From a checkpoint of a small model that answers yes/no questions on an image's attributes.
Model: 7.38M parameters, 32-pixel images, encoder arch repvgg, encoder activation relu, encoder depths [2, 4, 2], encoder widths [80, 160, 320], fusion encoder activation swiglu.
Rows from block 3 of the fusion encoder, named by matrix and row number. Rows with one number belong to one neuron. Each number is 500 + 40 x the weight over its row's rms, rounded and kept within 0 to 999. All counts start at 0. Numbers have three digits each. After the name is the row's rms in percent of the matrix's.
# gate: MLP gate (fusion_encoder.blocks.3.mlp.gate.weight, 672x256), inputs 172-214
# fc1: MLP up (fusion_encoder.blocks.3.mlp.fc1.weight, 672x256), inputs 172-214
# fc2: MLP down (fusion_encoder.blocks.3.mlp.fc2.weight, 256x672, transposed), outputs 172-214
gate.397 115:483440553569523501499490419510547493505434516539545455499521480448481486461536561452504501472537463473510477461551487497480530463
gate.398 097:486502548537434508534517540450516534449505437487511509498532500523531410479494497478503511554547456464525417439537466430496441477
gate.399 095:502490506476448539517529528458459533504472469498474491498540450539515495473500481535494453469543466481489526533513438515387473529
gate.400 099:554485466500469470559513514483451524456534456468540470447532511504507504542468498472436531463463509402556490486472441489398511500
gate.401 103:503510494462395534554552449541529483466539507530533497505459495479519402549402493486459476515516579465513509530504508526512510504
gate.402 104:514567428548485515473562415473427523545473506400531523525555493493472523481539547507453491511523505443481488505500489534444526490
gate.403 112:501487460457524544467562472554563465502495591478444521459501503518478486450532542470479560439471525490519500520481420469506505642
gate.404 095:524528490567467516462448512482423542541478480540518472540458533452445504448542476523479483497443483494473514572491508545493467495
gate.405 095:459532593410450449472499475536445480462566479557488521503491483496478437436471514495489469542464537500548495605484554499467491491
gate.406 099:440487505545479505588512521534561531415495527527535525495559571542488498514492465480507405503440577505494446387495517597522482484
gate.407 078:550486489487565539472502428481466465502571488501497565493496463536429492453448527467469474428543540570504533508485523511527574537
gate.408 087:445476474530514551473557509502436433447524533453513531542499442609473447516485523526579467489503493472490469571540535527463601564
gate.409 078:542556513502475507516423485495507501508545424505528512512508476502506506494560514562539519491576512424541478525480458513457415541
gate.410 104:526549470463472504502515537507443486516483511487548528529525559476475536450479508475512542519470629508531442487550448437483462531
gate.411 084:484485508517466512430443428518506456393488484497536515514548531520451540479538452457552519460522477448469410480455556479518517521
gate.412 102:463490498521414451516493479570544470519492525462552525536429430550486447533527465441487433526487530458492525498550472474484480539
gate.413 099:456535525565584510490458486475441475504474453467460425491545458562423480506537503519501440461497529487398475524552470488543524566
gate.414 085:476453491477446501504462491474502439489524467510451527531480447499468499472415552509544424482477422514555511483556465477487430386
gate.415 088:495561580561549439533519497494543498619496471472513564596509539459388562450505502553467506426463493523473480500513490473534476466
gate.416 120:443476475562541499546496531546452553428473447522509516445456530489539579606568501525501510559506502416489504418463497464462486576
gate.417 110:447456540584492557495479527509435513519568467424573478490442526485487502439464479450457548442541472520456587527534452533546452443
gate.418 117:414569558504516497514516509511494468523498500494459507461477489476517528488550471446499509445531511507524400509473489475414487492
gate.419 090:424475470459526439547499500498489466563509480416484469469522522549472568562567480490503475515506517520529480540497483495472507511
gate.420 106:437468549516572430501520479493507490532487519508413579466534480457439480496449479554531512539502514442549559567568503486432514560
gate.421 105:468484517549480456463466568614481539535450509486495527443450551511515523484484448510484507536563397433573537489571523444520463490
gate.422 104:456449484502464538405531527490487511468504467512441566526466478496493492498517491593464501507494429538486507451560511545559542449
gate.423 108:442503530606527477428518517418479546548542497460505483542480427557497499466477504460475554507504411512544335537527472507461469458
gate.424 102:543477433544436457452536544494484494505449560492527511543527437478475497502468517479460498462500517497508511519441469510483461522
gate.425 098:548436575506501549467501438518471530491414451460521493479462510530522506544557477383506495505491560515480522432520479552454529450
gate.426 091:512592559447470494523464558549540550495511480451458522479498497530491502464595468511401534460534530438484547460467497495495449506
gate.427 102:496495538463524485477486541513520565542483496538530519423550510511497529464545479456446491502503465524479515430510475529509500557
gate.428 093:521552442509526515554515447536533455465459541512532472488514550477515421532495485456439461552496475476524461512511487500453523448
gate.429 089:421538520468466499448525538484498497441475490531465470503552515471510390451453565472478412492573465464465589462520521554461518507
gate.430 089:545503495475471551491466523558520485496482504549519434448443525528417528495450555474430470482501459505568542452487546546427570423
gate.431 100:501520530503440503578487515504471457478490435413462575536475454523494611486463438561531489439516546481489501524482473483421464465
gate.432 096:520531595473466467463420483538489418561440480514534490521481453557454570505518530534508491483504460412512459529436472488494544514
gate.433 102:576501554485526494489524473492488525548530511594453578525423473554420560548551520498394467547501557470502487507478544486450474561
gate.434 108:461525470526459467467497558563471541477483490545462522523531510499482489404468464383481460494515450543414499498505447546458465440
gate.435 099:566470518552514532519526549595482483480533567521548474507568546451499536550411515555467459519497513450449602523477478494462524526
gate.436 099:511546602516537556465535521455504476524580531468490544501540436458501458483537545527462550528496564485511494514488485495381508508
gate.437 099:531419540505506471536535504443509490542494563538493552507457442522445492532492440427525529509497465421433462536506488476488483528
gate.438 104:496456556556468513498514474463479480498510438502494501472559511547529506556508414513526582536472493424507484494521513486476528523
gate.439 099:499513463561440559499472540552523490493489483422490518449452508500598560377531525542550475522484452506508490501476469461466495470
fc1.397 111:506457595491428442496511455501473498479476539533495495602486511461550479491448554515427467513467507454423407475455478454455525428
fc1.398 095:530493452456493463565483504499485493544571546409476523439598477536483526427525527504530481525556493535536437517541463496484471490
fc1.399 095:482539500483460555551529528423503527530473527445457509487525493564494441508495511479479540524524511447519485509483523521458445508
fc1.400 115:453472570499528428497427452505504516559496487542540544496517464462494524452484505502471556513487497558509508458475474466567491518
fc1.401 111:526515522476444543449490537474513476515471417466504464478579536434461466522453526497499454599448525497494506469494512516524494455
fc1.402 109:443503491498465439547483504529530509481478557487451518478551476522488539490472556506436545411485492413498520488494494529436500457
fc1.403 104:485525469493488481489438472518534453447434534529518508517541514493462547508520505462478552506502529570529540473511474523530526538
fc1.404 094:532481605497544569435523522494589550518507504479491523481534426542493549497484451471494415518474508491540598489486556579553469479
fc1.405 103:555523480498496548403531532470503469574523504523481395516488533490440456544453537548455457510497438489494532568525549517506497487
fc1.406 096:494456522554461547536581525576471517510431538534566496524482451512343506458511525464494486425480462541455493472445507537491511463
fc1.407 087:537535570535562506496453460457514569481569482461494566449497437522468428429490532478431472458548486483508508523567528524553521466
fc1.408 086:477501505506519480519511550516471535537468510515501505514543552496509501460494509494429529473507499545525514385500487496468474510
fc1.409 080:511551544489422425462471485485530475433537524419466480526529564566469505505485483500476457524468469526467500489532514530437551481
fc1.410 104:451437515467453511505475324512454550530530462516482503546522510515522509494518590424450471477595525468446535499492523486422495498
fc1.411 086:541523440506506459522519454512383524514498529550513458503524499484541548508458462534449553552504498539487537529485474530502475490
fc1.412 092:518477529488537447538544443526473549517505497563455472531511507536562568506454516530508533550551493534433490521435459463432525490
fc1.413 097:546501484484489534512455449551458459481486529551508514422459500526497480535511475517435476485399513494442465493484524511466572384
fc1.414 090:523488560401515474457484477429432468516543489492552534546543469531527506465549477469400464503480525503454510484499497543524467486
fc1.415 090:522549417465565466450545515441502477534511560518471482511534503508470534553507462457511457511533551495426498513537459537480464526
fc1.416 106:435505489489477485483551432460581526516495514469460495470576518497489538559492506494526510490522447532474481524525568520537527424
fc1.417 109:478474593444470489496507466501505474516506521550524521482518524491532507432537536546483500545594498522589505518536517502507462530
fc1.418 109:458583535461482538533490461516411539510557532553524505554534477474445558447440425518490445499496447557496546493544480511529517567
fc1.419 089:518478482500495502486473503479470546494475555529528507494431484403518444472573484481506502580497493463504545563507503535448473445
fc1.420 108:508472500499545532470506443553501538464477477507485487569500571554415510505403547536440520533483466531489541573477455449485516447
fc1.421 105:519469464487550455423554538501500514507437570458496531522495444485424524493469443515476475564527422528477517435518573438545447478
fc1.422 100:524525504529510502541453505534483523513501484510549487442525532485488588468493455549470497510538453514474553530492442483496453466
fc1.423 104:588550514510460579522532483412540485519545522541526480510461559501514500489548468485588494421512491528453554512515507548461440520
fc1.424 101:465502484538498502501562530462521548463454537542433498536551421528482456512557516484502525509434563460533456496443511492504554526
fc1.425 096:455544442525526569508463465490481506507539518481423482530528493434515539454554479463453491573520430455489481505505431539572556539
fc1.426 088:473535566504513522511485425497492500530491498506513505532472558536534564484566489543496532470521394468521440548479488502537559461
fc1.427 101:565542540516518539445471511527447509553497409482501504527553476460463534499484529494459514533486537526456478476529458515512487467
fc1.428 086:543461438443416489527543538515559509524543469390502528437479463504433557511550512480570476483488531458529562532514479556613450517
fc1.429 102:502495470488507490454517529489535578463518470436511479539524467471507513498468447537543429509512447468451511468492481520413462576
fc1.430 097:517486585531494532428496494518504551590460529486520435560497578483477589449436507440437540483509464513479561479506532572473596444
fc1.431 092:446498543556591484475548536504523441456471529462517495473492493475544550497563615522493508506470560470549448561461506525507536551
fc1.432 094:484470500506538513461519492493529430511509531474470450552506475571441551449465496504466462450489547531511438517573439517470514538
fc1.433 105:557534506511527500482537541483544555536514503543555559504409519518434505479529575540479393468530480464456418543486476521457495572
fc1.434 110:508472514572530450541494480532444516476475518483549473443511462517510526535400457530513509448454521488551559546534547506554539492
fc1.435 095:493490639485513493521494518440425488472518527530456580502532451494539497543513484433522481516484525493469511576538468488544493514
fc1.436 114:518563577449573425422461506513510496481519435486509425531482517539450565501436449515449549478477430506509516516480469515532457504
fc1.437 103:524539527477429501485489494546536484441478471506508498503413614435532445497474547474468413497492422568506520473554519495434470521
fc1.438 100:516559442483534470534519506481490493474550463451446511625514507488541492462521444537448559589528516484502496472484539488492497483
fc1.439 099:484571528542492493498536550522472471506469525497547432481500514534494431497505416439489565501468513477474513428495552523490479561
fc2.397 118:475496548458546470427470476462513499438468527562565515412448507523527497482419402471505470532495564496474460487438546491490610511
fc2.398 092:535518419451498511477426499426498451544528562492545554495504596534451601483468545530434528403460528332541557475486447543488542509
fc2.399 089:456485447527474484508531518437501574561456554478511530481516453552500476512497531467490566571510502495533521540473525497501510548
fc2.400 122:505454518416473460496536523541528567510465531509458453477444505488489615479517502501540550396439531471535438556564495523494529519
fc2.401 103:515550475494522522462525506515549524533521505483409499481522477506508503555551558459555507559534461529413515511439490534558501446
fc2.402 110:447591521540551486492483450499481599460496450500543464547496452449494500514453459447574512496506542481491522519527493562532516489
fc2.403 099:564521516466479474498493496542436481454498501530528542463571449496451539533413507455524499512506485475533511492477469477535488507
fc2.404 094:472601438538508474579440533495547516480532517435507529523514464467507453542470482477456466468515415465546549507525518510489533470
fc2.405 104:434495486510557494481454497566470486478512535489456516518466505442451487506445545520532505499573522593462551571499487518482512469
fc2.406 100:629484517440503516429553505535447501505444552535435560519526420507465505475507532526453514473429569471483479476482443520489501446
fc2.407 087:430479495497467464529552445570503540473443492545496465457465500548480499528476499500501443462529487504503481486457509491462569556
fc2.408 078:511449516519572463513541480461473463506490471491464523512499440429549502526550541456521471551480524536548495507474522576559586551
fc2.409 080:548580483582502486411445522430484492476522540488587501466535604443556490518484511541593541493542486501440517483545479477507527441
fc2.410 104:453509524466508490488496423553540516499520510536410534558521589432527579512490550445501462410459506502506520555487492398495483474
fc2.411 086:454422433536528458582541466545472527562519518497502531561531604427537516494460517511465571552531480483536439450470486509484524589
fc2.412 092:508531532483494516479410488454469483512472520529482555510454459490545404479491559509499485500531510454469392581535515525533541483
fc2.413 096:538511463506507548501502585540548497497549454604527516518479458486529471508482401521537503555549482552508457576527458458513402443
fc2.414 087:504426547504479518413413513480523501507493491467518495451499570465539525559435556592500439400520524453509558415537459537570530473
fc2.415 087:529513549499463550561490452451493505549495462550484425478484565440508414550471427497474497484511512541523450515488494493468432481
fc2.416 111:504453508499492492564514459520497512526456474514559522455519495541537531510540494488495550507468541454554430495510512517480443443
fc2.417 107:533488446531507504467481467493471491517501522487479525485490540527474431531539466443533512571513466519483453506483496473557444524
fc2.418 108:512576501461506492497466411489534518464550466551489503478459465532490519425502495505561478508470450499495518417484457514502525476
fc2.419 090:515604462482514489456579452543508503448534513552532504478468476494471518454534578468548511503554531523443495496446520573447433460
fc2.420 107:547508461570532499564467476489491516500471458471469527472435510488494532524525511528475437519499504509472529445509515485466450476
fc2.421 108:583472456444509525501531503499524409578503440482493512459564487461472524398580541503421540472471430502516435451510520539567465543
fc2.422 098:504442435498491496446545565515421545540466493472539469498527498512554474503402565476497561484486514456480534498540483524612479587
fc2.423 101:511484499537436503519534470494482533487519584529484521466464426471482472450524478452508489402448526491553436514608529544495495499
fc2.424 110:505530503440518514507499476497479517507572490442556531579406504514455545444493489545505459533456480518490530486460463444441471493
fc2.425 096:557481500512521497456459513497499556554510462569458451520564509578485535446559529455509525522513551454501497484519436543577526522
fc2.426 083:492473493564553465455499509559537503477456579482519455562463515424583471530472490527536509453505456478422493518482487414572569452
fc2.427 101:477514532509488489491547505561460546530469471506525503469501484498567469432546452480422491532430528516469538509454519513463505468
fc2.428 097:583513457443432532498485525526564456456526473459458487468425490492470454443515578567550495467447502430541454514470523510533502547
fc2.429 104:434431531489558528454544544547489481506534498509517470451451559451469468507440474550442526490500545521499521470464552505532425498
fc2.430 109:443551503525559507503527540508441489516535464483556554555482484481504507538464457510497470526528487560526523511467485524494485474
fc2.431 090:479570513529511505465470549502533503439504568518504466542475501522513497522512486461536493472489552452523544545476575457497530523
fc2.432 093:545509524522499394489444563471479493453498551433495505544533536462422505475477510496499470506467567506536468521508547499509529468
fc2.433 108:519553420446423480502520508508528546507526494540561488538481566545532493435512471469527489597642533483496448474487450474466516525
fc2.434 121:482524503589510480488454452466482507553524518503452501556501489475542455423448496489510483523492492536505475593589536476524505492
fc2.435 100:517566517417524478567506492503557549503529471447521427445529505466541422502475483479431488473565538446510516525437542458539471550
fc2.436 107:450441442487477570467517468484458477479486489550517507518469534503481540543567562522527492518470472533464458566530524476455460443
fc2.437 114:540418577464500464520544507495591514489569465472571519473457539497530508510533497497531473539587482533453447461530478494512481515
fc2.438 105:495521521502518458437484554505525482483474473544448426559484548520500552518539395514536487460504456506522494429484474418478536600
fc2.439 096:472480512549489457464475487547519457503518493442526465409493479572466518543497515488503472417521481522539497488484521546581470538